{"encoder_arch": "transformer", "decoder_prefix_bidirectional": true, "steps": 11900}
Rows from block 3 of the audio encoder of a small audio captioner, named by matrix and row number. Rows with one number within an expert belong to one neuron, the router's apart. Each number is 500 + 25 x the weight over its row's rms, rounded and kept within 0 to 999. All counts start at 0. Numbers have three digits each. After the name is the row's rms in percent of the matrix's.
Before each expert's rows are labels from the 100 clips, of 14976, where the router gives the expert most weight on average: "peak on" is the class under the peak. Only what is clearly more common there than usual is listed. The data: songs of 200 made-up bird species, synthesised, often over outdoor noise. In brackets: how many of the 100, against the usual share in percent.
# router: router (encoder.blocks.3.mlp.router.weight, 8x384, trained with AdamW), inputs 192-287
# up: expert up (encoder.blocks.3.mlp.up, 8x192x384), inputs 192-287
# down: expert down (encoder.blocks.3.mlp.down, 8x384x192, transposed), outputs 192-287

# expert 0
peak on: steady whistle (60 vs 6.5)
router.0 098:508506491500543468492451467498498527513508475509511539513543502474491505491529517495475543484472495461486518457461514547469498500484502510544503507524480499529483497520511473496504496475503486494535494508507515524518527482482529524489485479513451482481465523512464532461466513541514490497
up.0 093:523478492527465496504517527507498480459543463480529510500487504484478510520468519520474467474520504483499513496506492517513559507520518450530493536498523517512493497532523506446514483480502475520525476530496491461501473520544523588496545534507492501492542490501513497504533501435475511478
down.0 094:502474488476551487549498489487511517517520457479511482503516552518471508478528522509496502515518500505496509500529501535527492513536508490501530483540472497495550460496479456448473473529501529530487464483522479507488524500530527459501485463484494497509474486512495491545533484454490493504
up.1 098:488473498496482533511517463505569469478495532494482492499510496480466448519475528490516492494499500477519478509494543469483538513474479473480482497498564487474525490479506521472492509520505538484530482485479467477505496499503545460457494574538453449518505490481502517508505504540516531532
down.1 104:483520509534489479509491506446516465490518506543482497497489503476479528525494554488513485482495504482496502516500520554496469515492456547450489487489475554453520511498554488496527502473466514513521489497547496543490505493516491499498496531501475530485518521521476486534528501479497524501
up.2 101:517502480499531471501508516524473492484491515482480520466542472506456500511427490509497506506473493507512476503546537467558468526466516483501505501480557497484470532531448489493508488467527517500485523490521479502502508483524486509501504507495534530481472499485443514511478493517473471522
down.2 103:477533528544466479498501513538438519498493511498536506475529527559517474467520510496489492546513501484495576514488439473502530519489468497460458500498489476477482516448499510473488503526510514539499534504522495521473534536489526500469484496522503450476505526474501524476509454510511535548
up.3 105:503480541521503501514499469502543492511471501523532505489461518480434487569488477480476489499506478503533523498487536516480514541549474488480491488487539534537468475529470478492506515524509479480498567512476473491514518485531510522491477507504439499488474490477512510513519488460502520495
down.3 102:452538475496512526499514494476520442548463513473508538504533461491472517494556486498495508503487524558497516475491497508457510507453478516494518534448483493464510493462498475486516517482490525473467487480509549523523509513502535513489476533506466446480481515521520495482472521534496517497
up.4 100:505499492503520481494507530546524515488520557508535529508525519494500481488539519488439461449462481499531522512489550522461475477468520485500492518493441502536525506517513500511501522510530486488501515526495476488523477519513522486487464528502508489523531460485475517476451498473511462473
down.4 099:470478557509489498474525497503487517461547505510481511480499515494458509493522470493504520508516518477537525521527496458499477489485482486492479518495489456521456559533498457531523502515471505541492496505500498489472526473505519511509508490515480513533500511496506513520497495432450495508
up.5 093:454471477525495522511503486502516499476509525502492510514484507490504490479502487489505485478517478488533489474541468492465521526484501479495474539537497492469499472493485538525528523500496484499497494507485460461516507504521483509526558536511494494521526499526508548488498477470515491449
down.5 093:486506554491479459527505517504518502508504514510448519499507512516514523508475526483527488506498515450513514499475492487548492480522512513459508509485488490513529476551512475504456463519507509488484518473463534510478505492523494523472500446486505546536506523509532477504464537512511530563
up.6 101:549499519487536525498454528532514505501513499500502477500496501504482554452517495461452500488485508504511478476497498498439508466469507538470549531504482511519509457504491485499454502529436475497506489500492503544533486499517463489535511504461515481464504512455535481454466531514514473517
down.6 101:478481482442497557506493498500493553466481489493529527474543493552516505501518474517464538510477549509505475514491508501468509513501516465518522475526508498453532463523496466458481526511471477505462491512537522480479449506515507521516514539520452501504468513477469504474499485524497501533

# expert 2
peak on: no call (100 vs 62.5)
router.2 103:484466495490499516566504527518515466503513556538507512473495475489522489515462544511488492510494494484530527495507479489505514524490535494511515436469543474518473523528529500443514502504506518473480537511492495449497474507530494486489519489486515464456524496530508514502509483488518500538
up.0 102:485502491482515512484468488467502497538515479480475457468512527511503500519509499472464495477497518527554477539513549520483457517531482519468521522482512493525520516497464446535451505496534512559515491497480497449500487460529512483483466530489478532526430553493508467550474502472504535493
down.0 109:523523498484495513495508498491509506491493491522502472485517501506483498511467492490496502495501468469528481481521538456486478501515516537497511500460481476454451514504500511521526505475555465503497470487503435502504507523500529501521468519499469490477516470484510487520511504489484502505
up.1 103:506550561528493523501513463499505521520491483506523495532499526544534483508496485475481517491518497508488477479455516509532514515523514503489426520501517512490466463478528504523500513485547484520480477486524502508498494506490480483546485531513474477497489538515512486535512535496492485461
down.1 100:513485496476544479510490531508474542492457481512489529472531507437503513512497500522497488471493470506520480462499512518529489520510475539548464468485464520497509498485478473450485474486473500494513498474490540437449531498470530459513527494484526495479478539511447515477492472501520511497
up.2 104:493515509513551485458470525523509503532501471520494499488504451491532556518492524525508516507547501564540509508501506519538468478497520474523480463484446491460490530494511493448534508467524487557506502480525488470493481502498488516518506525501483459496489529488439523487486473508531520502
down.2 104:499502483515488518489437534479469488517498424509457469521542439523454488522485493494469480473509528513503496523498536462518492509502471531480513468504503519514512501448523476477528510529501479495500463511488526497472516513508545522464547524531499484518472533553500488469484498512495496488
up.3 098:511499506457468512474570526506492485483510511503479473514487485520501545489523516505467497509521501498477471506480483490505488524547525525505490498516514491495497482500500460493490460515471462471507496473510497541503548510476441482526488531501482489519493464515491490522479517523488507498
down.3 102:514490490492524516502501532503480504515504537480528505502520508483502486524456520502546462510522532470519478508532490534459518493512520467501493483464501531447559530489522559522515514529516489490488526483499497504462438499522490545477492467435464480493564517513500538472524517509520491485
up.4 092:502491507480495527534493500531504469458497506492498493505492508474497491514477516497493502485477474533526437477459492515531478504495485520501481526533528516520518530463479515501497488485489491542479518465521489543541511518499482540518474493456491515529491476502488509501535531512524519504
down.4 090:496538487509510528505525492501489488485498510484503526502518448495472541500499512510521471516484494501518476482502497504511468516510498480535524521533545501539498519517537518511462473492530454492556531522477562492477511480505485465522463516503519472475490471516522531448520443501448485472
up.5 103:516508475491479492465492501439508537488527506508459478434492484490513531490536474471495508502485483552492528485493495541508512501481468528522505481520560501480455516514479539511488504560469530478508529540498493471512465505493521535546460540494494523511471519515510485534507491519484471480
down.5 097:538510490490482518516536483498486486560468543513476478520494526516499508540483554477478489490541542521496554521446530556479541474532534510505499517541506459492544512469482533511492537465493485472464540511529533483510524490466506462505532487511504514498559504493537493469521476450536454498
up.6 093:486493483516532513484478501479485474483511518478492473492475512515471493517481535517487482535499492444512516491509517523492470557511536504491430480496497478519501497479490548479499480528515503498467523540506539488479489510515495474460512502457457476472476491498484524483518508501504454487
down.6 104:497486465517437490504556494452497504503499543494513515482479493508460492507480466507532503518523511473494537500434485518473533528498494526492493462490535511490484508481509505541479505496463502506520500487542512542499495449508474508508490507504506491525531458534542520505518469487504452513

# expert 6
peak on: no call (100 vs 62.5)
router.6 105:460497524496482479485536494508517483531486533500487525506453543536505470510514509513505455530513510495518478516517551472503506487472492509423488564482566511463513503517488461545494482491496515489508521449504466479522506500535435498494433529517511537481494503477524468483495512499502548504
up.0 095:500494470487462487482483527458483480510517496470491484504543486488476501486499465450486516520489523515481452495550567485485476493468555533476495487511474555518481505486468547521503516570495500519476492493491545512497501459510481542582496507481473502508512518496481485442473508512540476490
down.0 087:441508519526530468479522509528532469507495536497486490494483491484508509490488529540493532518490503454492538497466543500487522518519506505489532486481503479479497455463497488474423476504512498486511505515480484518506499504472503507519511491474598506528540487493517486525484520486497462492
up.1 100:461515491499517493535505526512485501473510499441522522465509529473482482512464514514492508468512509507480496497497516494532533490548471454504534496491479477511489457510506480507550481518501462535451476539469488536516517495478498506481518525440521463521527496476475492514491491501469532498
down.1 097:484514507525466506511477501473488492494501484496484526530535526477474491496475462497517556478497473506482522486548524485537517536509492517510435475513468497529467522549481472481494499506527489489506519468507531497488516535524455519502517483533483468478452493504501500470528498509522513501
up.2 106:508460500531489555527474447499481511501489471504524525497497478549489449532495475474480496476491492532464485503520516499491496551504553484513506446486536506500498537463503485469540522502509497495465520586526510466539497454486508540531530483476501497488505484511506516524531430541516479505
down.2 110:467502527512488504514406465491526503490514503530479537491495480510499493479498504504485461490543516511496559508504486492513508522514506480513491482541517526521490453470550511525518532507487537495474500486532513451518458495490520504486491545505537454513477493520552501517508519524523519511
up.3 095:519512468554542488474523501521493514489503500481481527528460513520498519482489563515520513510489452513494506453490508497493508466488473488551535533536481519477497435524491474490506505498509475493485491509486522516485452512478501523510481527537517518485507538514477518516462474507487468537
down.3 098:506524510462513521505504521545464469506510517480536500493483513496528477497487505494501495516498501526463510503508493496476487493459493509480475544471482476508517504462495465489519510564496521532498500503484501536527499459488501529559479532525504483472501511502498495457505510460493514511
up.4 096:497579484531460461485514502469504464539473522514496514523533458476461501524482537513500470523458515516465498487523508551495496494498516501470480484537524493510501525459478519500493524551490510542487523542487488443508537487475546515519487482496477508457469495493508456522525488521507470506
down.4 094:528476489422477488522521489494526531473540468478532446473486472496507503504479486530496472467484525497508492516497439507508521486519521525472495510546512520478507501498500535501476460446489548506478508461477491525469540537499457478461517502508542507501525524524521490558538521525535521524
up.5 102:484516522469487530513542498536478488471498486497480494478512498499485539453494492508533499542487540485456439538496502473491502487466452471519527484512514538530482502542508497491466492515507436521477479499460503523489460499527506502518474458495497454502544475538521522491481486529503491490
down.5 111:501504480485520538542526496494531488551540479492499494442495463475468504516526447495510497473502465510470553541472521491484515527483513514547501480533468513509437505522495483486481490556480510477468506470473494471524521531450535525453509492471516506510522522499474507502511500492489483491
up.6 093:508500527537455500493551488504485491534491503527497520499495543500502481491508505511497500483487505510493492493544469496472477514476466527500517452446452517530509448510508546470536478451429500527495517530449496481522507513465499495549521503462506508518500505479457469498481489471473481477
down.6 094:487532508478519489508486486474468492437531529505454472487510495547509465513490499484499466450519493455487528484487516486514494491477509516491533500567467489441518487554544518554544451524485502529446490525544481477462516510471521538483511479469481514460495522495522502477525507509487482543

# expert 1
peak on: no call (96 vs 62.5)
router.1 086:489509468540464496486482471454513479535496452464535494492475517533430492548487466538496502521494499522484497527519517500537489477533467472457478521494494493477522521453477482514491528511452528478471487483540524515486515482522538520486504512502509533525487490475499483546472500492515542479
up.0 095:477443488503528534481491517540452474478515505431503488509498516455464454484459453499491464507502538504483504493537480541509499545505506473517532523516488444485519469488509486467504497495505476516507507515474454470456487483528463472516468503544480519482506480516507505519504498519500466502
down.0 096:496462497488514483480499530497455505529460534502499493475556534514500510503497535496454530492487432498494534480494453492490522483487535489508497462492492512572516492510486516454490471516472551501472487477536489506488548533473480497530477490450520492512455517478508453521502530478522507531
up.1 097:481505503495506428517546486543486544531520475472481455491504499490504496509524512461494547481512462474512477490515508507557547478488473545483498518489480566471482483495497440442516545473478482515558514463516557479514498494520503494540504528489469526494504507521470503476481496568494536519
down.1 099:497529511518506502509512488536515500491499558494477519539467546492497509507526538530450538525514506559440489471455483495466539464480518486490503502496504533496498485532506493512537500458491489493501512498517536532458494493534485475517492473494471476498468503488531474505479496478492485483
up.2 090:511533499508487462533502495510548503548504485535495459484508504492528523496551457490529534503490511482545509486506484522468507506466517490525496481492510520517510468537494491518498535525489524519475561429535549527503481533489469484526485450499472471494494540493490517467508504508530507518
down.2 099:497558494546515507506498450508492483495508539501468465503469495513495500474475488498515460503473468524515481510452527508487519502494481504528533478533521511527505516524473510472484483514468513462522541475510502462476480520508518526487494517471531517524496532483511513523529526506500493461
up.3 102:543511467487505536486501509494515546516479512518483523510522520479509501513503493501478480486547482469504471465481493507503484476508504472483503518528538439478506529517481535547507525513491464531458520500523518494491489500501484504531456451489481554467498488488460510512521496528533491512
down.3 113:491501518496519529460464522542538505479481511475495456510462515551463460462532551480506520470506504519467480483504482511539534508494521497490486515500547491533541490504523455527507513490505523490471475482505499459477495438526475513557498516474507494539485502477500499507505521512522510466
up.4 106:485501518507505534494463517501516489496494521547465499491455507515489546485552454503497532501536539487491470500496503507494545485516511482470525505503549500474491515483504483509531518495520494489485513525505467523495534513510519526497476504521478459489487474503467486500477503500484521496
down.4 113:487507506480506525546484503493506474482529475503537528517479477495508519495511516524535477489493454525493474437504522520504480521515546492496505477493489531480494525498500485535528481532499472494532503471532450515487482508488470538502493500523475496533464487519498461497552500504476491510
up.5 098:486508499465497516520502501474528531519478497478485487513451530513504446488543486507495529500514503495493559531502462515545525445472523461538536492475528481470475501476489534500503481468514452528489488502500517436456518544508499505469502488471498555525506481516495513509495481469470459486
down.5 097:503498471541492499489482483469473491458511527501512562519520481472490480506512531455508501519495497535472472416465511536529484473491465515492515520532496524525519487514533538512488451524501518474458512519533505527485457537438452483512516508504503487505486489477472495542477489489471506522
up.6 103:497520520524524521527519520517584515496488493494464499498516450496540528552492480455528501410525504524489506474488514532516530535537516563468492478488440456511458486464476503495423506506566509499474507505481523524476519516459482496493498498529510481500479490473535496480507490522513536528
down.6 105:479477489499532492507448486529513456486500487477543484514479486520523526521532516500501493489468447509526490489505533464504528467474464504528483467483515545514527492492529498499562536554493511518467501499503506518500507495519483511529483552507540488525487483502498510515499519463534507480